python train.py --image_size=64 --horizontal_flip=false --head_dim=32 --qk_norm=false --parallel_block=true --moe_every=1 --experts_per_token=2 --optimizer="soap" --shampoo_beta=0.95 --batch_size=128 --lr_schedule="linear" --weight_decay=0.04
Rows from block 7 of a small multi-label image tagger, named by matrix and row number. Rows with one number within an expert belong to one neuron, the router's apart. Each number is 128 + 24 x the weight over its row's rms, rounded and kept within 0 to 255. All counts start at 0. Numbers have three digits each. After the name is the row's rms in percent of the matrix's.
Before each expert's rows are labels from the 100 images, of 14976, where the router gives the expert most weight on average: "responds to" is what is common among them. Only what is clearly more common there than usual is listed. The data: simulated grey scan slices of phantoms with and without marks. In brackets: how many of the 100.
# router: router (model.blocks.7.mlp.router.weight, 32x160, trained with AdamW), inputs 0-159
# up: expert up (model.blocks.7.mlp.up, 32x80x160), inputs 0-159
# down: expert down (model.blocks.7.mlp.down, 32x160x80, transposed), outputs 0-159

# expert 10
responds to: belly (93)
router.10 110:079109110099148123150067167116153144129142162143122096104149110162165148158156178096150137163150110159147124148141145099100117119099114121136136122152089159154144122131107074168153077141114123140123142101116134124082107140096162139096076121125155139132148124108087115085154119112151154116145099108103135144105125129130130147130153095142078109110135143144099160159128080164125135141141111166090122105154144085100117159120136085117122121146125134113154113146142102129156130148132111
up.0 109:131124145121146071141163082163159165075114142114118129088107152105131142142117107134125127138102134118147139157091159144121124189157116122125126120097112133154116163054143112143120141117140130129078158126118114109131118136108080137133069155098133166124116109129106154116140160133146118093141141134142100098130095154092113090131120120126140115117123158102128122115163152163143105122130111077084141148135170097086179119152115149110121129166135128123130120109089100158155144132115170
down.0 118:118152108169148129134151088105105173130096156152106128161128113154065153140144169128138119147157100113125122180107068115145153148169088130144110134104156133152125129124098161124102128133172116105163126164132143156121093108125133106137091135121118116100126128098138134166133119102096119134136107152113120102099081132116130103102139138135163171112105105147104116134113155139109165195103162125161092136118155107158113141121125128107107137159109064114138110152114118161127151135098151
up.1 075:168113146154140134084156105154085096084116103086107128122122081124127122112116147106110115122145168120106105124113137116124137092075161146112096080098142152118122112178067119087107111105132151108137132132146159167188156153125127132104115125109129149143097121170098132109119122136098117086103178144096150130120137094125158174146110131154139124141143129109156139123134124110153125158089148093178145150118115133142145180162143130155128104106136129136154106118132142169135122120160127
down.1 072:102118071144097081105139129125125171127109116151145114154177111155104135131118131102155127091135146115102136135134150150082152158102129163089194111118080126125084132137131119128142138116142139139121128142121182152171130151153113142108111127106139104110115124154091117155128140127142152131129114157120139164117146129112131099115131120133121216124109118112094122137142123117160145133116116093146120114158181181134134161086121105141130140110116073099113138107122133101121133109101056
up.2 080:167140142097120146152149095131151126121093102148159163129152119132091115142074093109123128118112155143126091111118164134097137126142159121106131115129131110107122126118139107166144155111072137121123095123116115139121122129130119148160128125137077114062128175179137119139108100097156162108122137121107102098126153164147120149098130169127119085131093116161144121136121130159157061196166125108129090098125153140111134151099116130174144143117145141129105159101090121084129110121122157
down.2 079:096159111110163098123101155140100148145180180130130142130095148133143114137172110153123100113120100123093126143117100121146140179122088122142147136089134136174131137082097148117135095142177113084126148149086099111145118098128108125145094082136136137149105100143136143134132152122144105162103119131114159128136085115138173113124141103073138112115121095126131125131118131120126137082123106133121115148144157125141108115122161126058119138183113145106170115126119135179129095126111185
up.3 147:103130106124116154140100155115106146110134163137128077146137105160138141136143159077154117153175101130134065162156078095140106144129123147119171117138089125152151104148105144167119102165150125085141104094147109157099141132097144094092110151128141138130138109081081148115130137130126173146150136133103150109107115134100133128102194132108110130128111136125102113129113079168127155162128119135114099083146151096127118117103147100141145144165152131075147148091122135137117140141109131
down.3 150:108118124108174127159143117095110156130113144144155101139097117118125161141146103123175110148109128121119124147100116107136130161134120148147077101101134151172115139090124150117106116123188088103156099187142111124075103108110115127134148092131127087120148098120125184123111144121116131148134164168132131089106114096118141123136137160099129168096147122128133146096093133136122165097110146113144119080141134111144121153124140165089126140185122099089125125096117113179119159122079143

# expert 12
responds to: chest (95)
router.12 102:120116140115098135163107139172144157128140140106155129126109146143091110141163176159150132155113125133148114122180103128090144134127113151124122122117139063126140063143108110125125144099155117147124122133116128082090132111102082129120140097181169110134095127079117094092086155103096075155157079133150123169140144115135119105132147100128133108118125118121130147118151152112161117094147140135093134127145134099079138145129159106112140099172135164122137140109154132138127086169130097
up.0 105:108151148143101154130140134101113154085122140124056147135146095147152117124148087110095128142145109119114130132075081125151155106140102137108106139152128133164093167127121134131111063112144118129135085126142142132119142123139151125139123127115111105150121124125166149145147136136124143111122111151142142079101086133127145128153134120082142126121102142160117112133092099135115200137138138085175107112140152161134131112131127118119141158124099141089126151175098066180113118130085182
down.0 113:157099156140142129150138160114194113150146120127106122136165097106121165140159136162127074109129139137166109114140148137083121114126137132143099140119169130138125151113117084120101139148086122145123136128133148108099155094122102111144144114152148116119069107102128142085149182131108124161123147111115125169141123115136181122152158085147132149130132112141123156142110169138146143063142127105104163121121135120097116116175115094072140123167131160135152150112114070135152110144109098
up.1 086:166145114172146095124116148158136156108097142155112136126075121146101116116065155138152139116111138145119124150112071122162078142112129117176110063131152141140114168102139141109084132124150128119142120078098141134167108130136114125149096160092138147105124090136131152147126094175122098098112126170092126156132167125099160158131127131114095143175113139124118136110112156123123125146112119142116151174125157126132102129145139101090121159146137164113158110090112130139129121087122167
down.1 087:158132122135123098158104135078145087134145095153124153126185134112118116089120157132114107150138137148153150139145129120117127097076117129135103153129153125120105118155132132105144137174090169097136155051148113176166181141140133097094106157138133115178132118151130101115118128171126152090109126116128133083106108131115121120123109114157150131127110145112150133143109114153129116169155105148113147155142106107093120114092114131130104103071157141158119123140127076096135090111120082
up.2 087:150132145113100176125146133090149140144100100134152056132128101119130119115166130129142113155120125142158084147132091153094085129115134156111080161126083114136152157126111109154147132081112148104114191167177067127109145093103115101138119108137151134111145122141140172091123109115114141118140136116117106086160140155123097145148134099158142118122103103154155117114154125142175118144173128142137150144150152157113175091110124125142129150137108144117081150148099124110151130147112125
down.2 104:142125143184113128118151096121151114120087074107084174074122148092138107129112159139100159118143142142112131105123141148135140114135112096116155134099178145109119136160141117101113109142120103138092147107146183119127127131128172116143114126139085157099074118136142118099115127191111152084124113084122106108164137160134106139109123136150139113159141152099164173170122110127135124159115144109129126167080107105101135146115116100131136144112125149189139130160147130105145122118166105
up.3 111:181118108127122166111114128100123128096153144153149125108115114132180102122106130092151096093132111089103107105114145160095118094141098135135154119147135138129107153126132114088129111118117111154155179137106124120135177111103116117132169098116096152124156165160092167101147123103167120128176157158077113106138147098159122157154147120138140120120144090126162124114133135143147062139134099080125113121153144141139129150141108111151145146172079167128110169100142131131098097136148116
down.3 114:137115103166110097112146138106128121111110118162062138135158109111092120133142163137155097100127162129073120148126111160143118124161132089145125129169175105118092136142064136093169094154141131150134133168126113164093115120169139143139125094116111115062082147097170081116129152111143115147149080115155138135136114148127136111090140123117138134160086132138097121150094104111130131137115159152124098096111124165118104152113115128122098119146142129119137153127124160161166140127125159

# expert 14
responds to: streaks (100)
router.14 097:150065099092151118080157179142114127120088122135146170164150138154130114118146172144130095076118140100152128099134132111131119131113147131096137105123108136173155141177098142124107129095144103113139146115111139133098120114172149168098159115079142128156116100128109133110180136127149085155145147125106141154079128111171150122152104150120110151078136109104149118113122148138110117140126122108165156090116115115140124113135150116149118110128118093080129155161123084167120130138161108
up.0 082:090154139152145106123123155127106143174101156133157110160157115111148162130136087099092134134138134108163131124131141132127101087090156100104150156115111123106104121141145095121144118102081177095124113083122116150110147123133113124140152130152130108133129153141112167141138136137137158181154159145145145097127099091119117092075180162113095116100103102133139111096167104155112146171115092134160089143144135134158159127105113118133119113096128098146082131115182122106126157151099099
down.0 090:138148133131105159133144138123106106159125119096133122121077163067118152148188166140151133126146107099163084159108119135125071189111125112189081165147120084149120130116159126125099159128136137138114114136102117104104127131124112122176082151155093148092126143102125132106139148142094090128142120090096126124141095130137127160125096141160155084125120125113116118130161143172134150152152162128134144130124122122143148103153127113096159082140101127097112125113150145121115137133155089
up.1 114:133105117093085126115201109094120138145114161092114103147142152161136112149154149141142114116168144081163117178103128132120166108153140117162137169122150158144107124120117099123098121121136146103123115144119129159123116138155131134097174175122128133109106128101120158148117199106092134147139128079117110125131111164087139126131104099102183140108146122156091120092132101132103151144133116135135114149113102135150136084133127115104142109123134109110118109159104128154175165164079152
down.1 101:173135074173121082172125113138118140138131118140095117098112135138098147094154151171125133108125136139097135144166133153113163166112111142081052122149141142109102108120145147127114175135149135143144174157165111125109108136146100145079142127140119120146091152126158112139097119164131097111089111175079130154120107118145166090131134104171132113108144157092133141125133151130145128140130163139107078131156108097103125133107093124144104129118106110155087141089127139137103130142131128
up.2 142:151086101132144180120135115128147095156133102132143161115108121164149166155121138159147165118128149136100155105155161147152139153139146126116118099108116136121162147138128085126113119108107072127170123175152124112092081134142105162070141087095136141066123101139107133150127131138149097111148157100079126133129130102175145170158137093104114152119144138168072156167109115133139129157121150129107110093142100136133117151160104109115122115168111110115121118167130104143145124119139122
down.2 124:145104137156104131096147097130180105157129073092100148084151127134129120127117169153105124094081145137161141097171148171157136115114148106083129092104110079079156123158107097126141126142078113108127156121149134094132133148138154147111144146129116139146102137128106121141148127137161071108093126121114148145161158160153138130087136123126105121143143152158128162149096112116110120129141126154130129153099101107084119141144118148135124085106131130163154125151151102090162117164178138
up.3 097:100110143103152157139111165113084148129119170133149088161149108150149121129137131120151132131156112147171121116144101096124108130089083141131173106161112134130137151135134146177099126104142151105142132107159131118155132085111108100099110131108145117154113100116110161135141104096123134172092143139119121117103098128163174136104113120116113160092106124119084081129119099132095140168135070111138124109127171098186106135117179112137167142127089107112163137123151117118096132095117087
down.3 093:105118123129116153181139151128126123144129150127124114131100127096149140115194076080124125105150126083139113152121141132141110149113164121132099121110131109137111140125132144122119134127117128101131134171119118112089129100100117110184145143112132132109116111114088161104118110157155112127154161107100136195151123112136133131176120119143099126092161123111137182119136150199139121148141098125122127110176122101135173122165123126105142093170124164084088143106151096123081141155133085

# expert 23
responds to: noisy (93); limb (53)
router.23 101:112137171127144121148143134154132187144130140093138147122104160107117120144186164168114092111104143133128123165161113149104138144131123148095138117128121086125156122115108117131153149118152121149143147114130175086090098138119095143166111123140189093146098111088137081145094146138133062153106078140143141148136123088142138100100137077110128090100120137137116168129145167162118113111165154145089132094133126080106114144150109138106132126132123146113134148132156131140111116132149094
up.0 087:131125119138182117092143167146116142166140147085116116113172119118149099138157121149133152108153134098120145116093135112115124129137135153141100092103145123154105148117078104084128114106142149120123132177103132102118139148140151159113151129120134148153124116162139114071115128091134165091137107133161127146119133125132111131103071129135143172112160132108146138098134118141139128090080110144118131121144090145149091089130123123093087149118125116171112087127066135175113142178136189
down.0 097:129119145129177135114145091122113093146124162109106113149139142120122088128115149142157102128097130117161069136153128113094179100143158130183133136107137137153133162090157089112116093094114147145147153152104165128134104126128155147114097087142093107097119175133130139099145117159143144168169116094084138137116134134099129125146078141116145105128176137105125087114160139151105139129134123108148128107139116147097081097135148142143143183114139093114110145156157133118134160145180150
up.1 101:124154146130113140123118126148085124107121157099118121148098177123142138175114125156141138119136109110158064153139099158129128163109123161169134129110130124129137111160100117166159159130139105115131047124151158140108084120144129100122101147163118134115106086110155074173140129138072119197108127121082137116132130150185149134097141106100135128128103152147113121117108133106119130143129117138097141119115125145129138094133169121134187097138112104115146141135168128125123139125080138
down.1 107:140182160132142145136125086122066106143112126134120158118125152125147100144128131130113114147174167130119139183092101142142178147132150129145140163104144161153152144146104135106130146118102130155142164115104156140108140117106145115141072136095056117123088113153107127158128121162147113103132121124124115090142109158101132139135111128159146103121138171163109135121131129164103128179096107141173099131149110120123130094131061103115106142106112111152105107115114077106096123135137091
up.2 093:176119140108142119146159158132138116115129121128091094131150096166159138168136111150082163199132152111116139148146107110106134121124129096074135100150093118090129170158130138128139132158122151138128114122099089150166116116138084098085121135129156114112111142174123157126133121111121148090131119107122098138141139127076087134130122143151112140164135147131096141110097084059075118169097080131125137110111128131146122110100127118137171157115122126087101148141112164124126138111126143
down.2 100:150141119139127138108129121097104110167102121143130157115123139111134118122128142115160138134162176120140167170133158145203099113166129062109115145127143125143101120177143133126159099132129181140114147105114154131116135135140134133171130141129129137148081136102106115139152114176113109167169141102132133133167075139134118117120097103136141116102160133155081174133142105148096137127132117170165110136126126088138132137112083132133110062087175160147113124130131125103121107151132094
up.3 095:183076157129153124155167132131133167164150122115145145134126155136137136130113139120151156153117175137121114079132174089123092132106140165117131121111126121114150130078127074082147139127084123147115123130116120132157156121122089141081128114135132111100109128142112120125125148144142127079083149107105110137105151175122074145157130127141143162138165111194094158110130101117136131153100140124101146133102118100124134131149110131145126117109122074086100152161135138089164142124164106
down.3 094:158124103129135122161153083152112103154178121118129117135127135128134097123112114131142119144109191130112149141165157131129144118128144142115163076154127118138131100141149108107126082124056090162148146135071155145112098111116123160119122146142127108101148117152105097135133088130161138135148093092123108162102132137124095123106087110150151125138193121156114163156116144144105132123113150152129172108138094093114119159129074115119102095143089088139144101121140124128128158137177101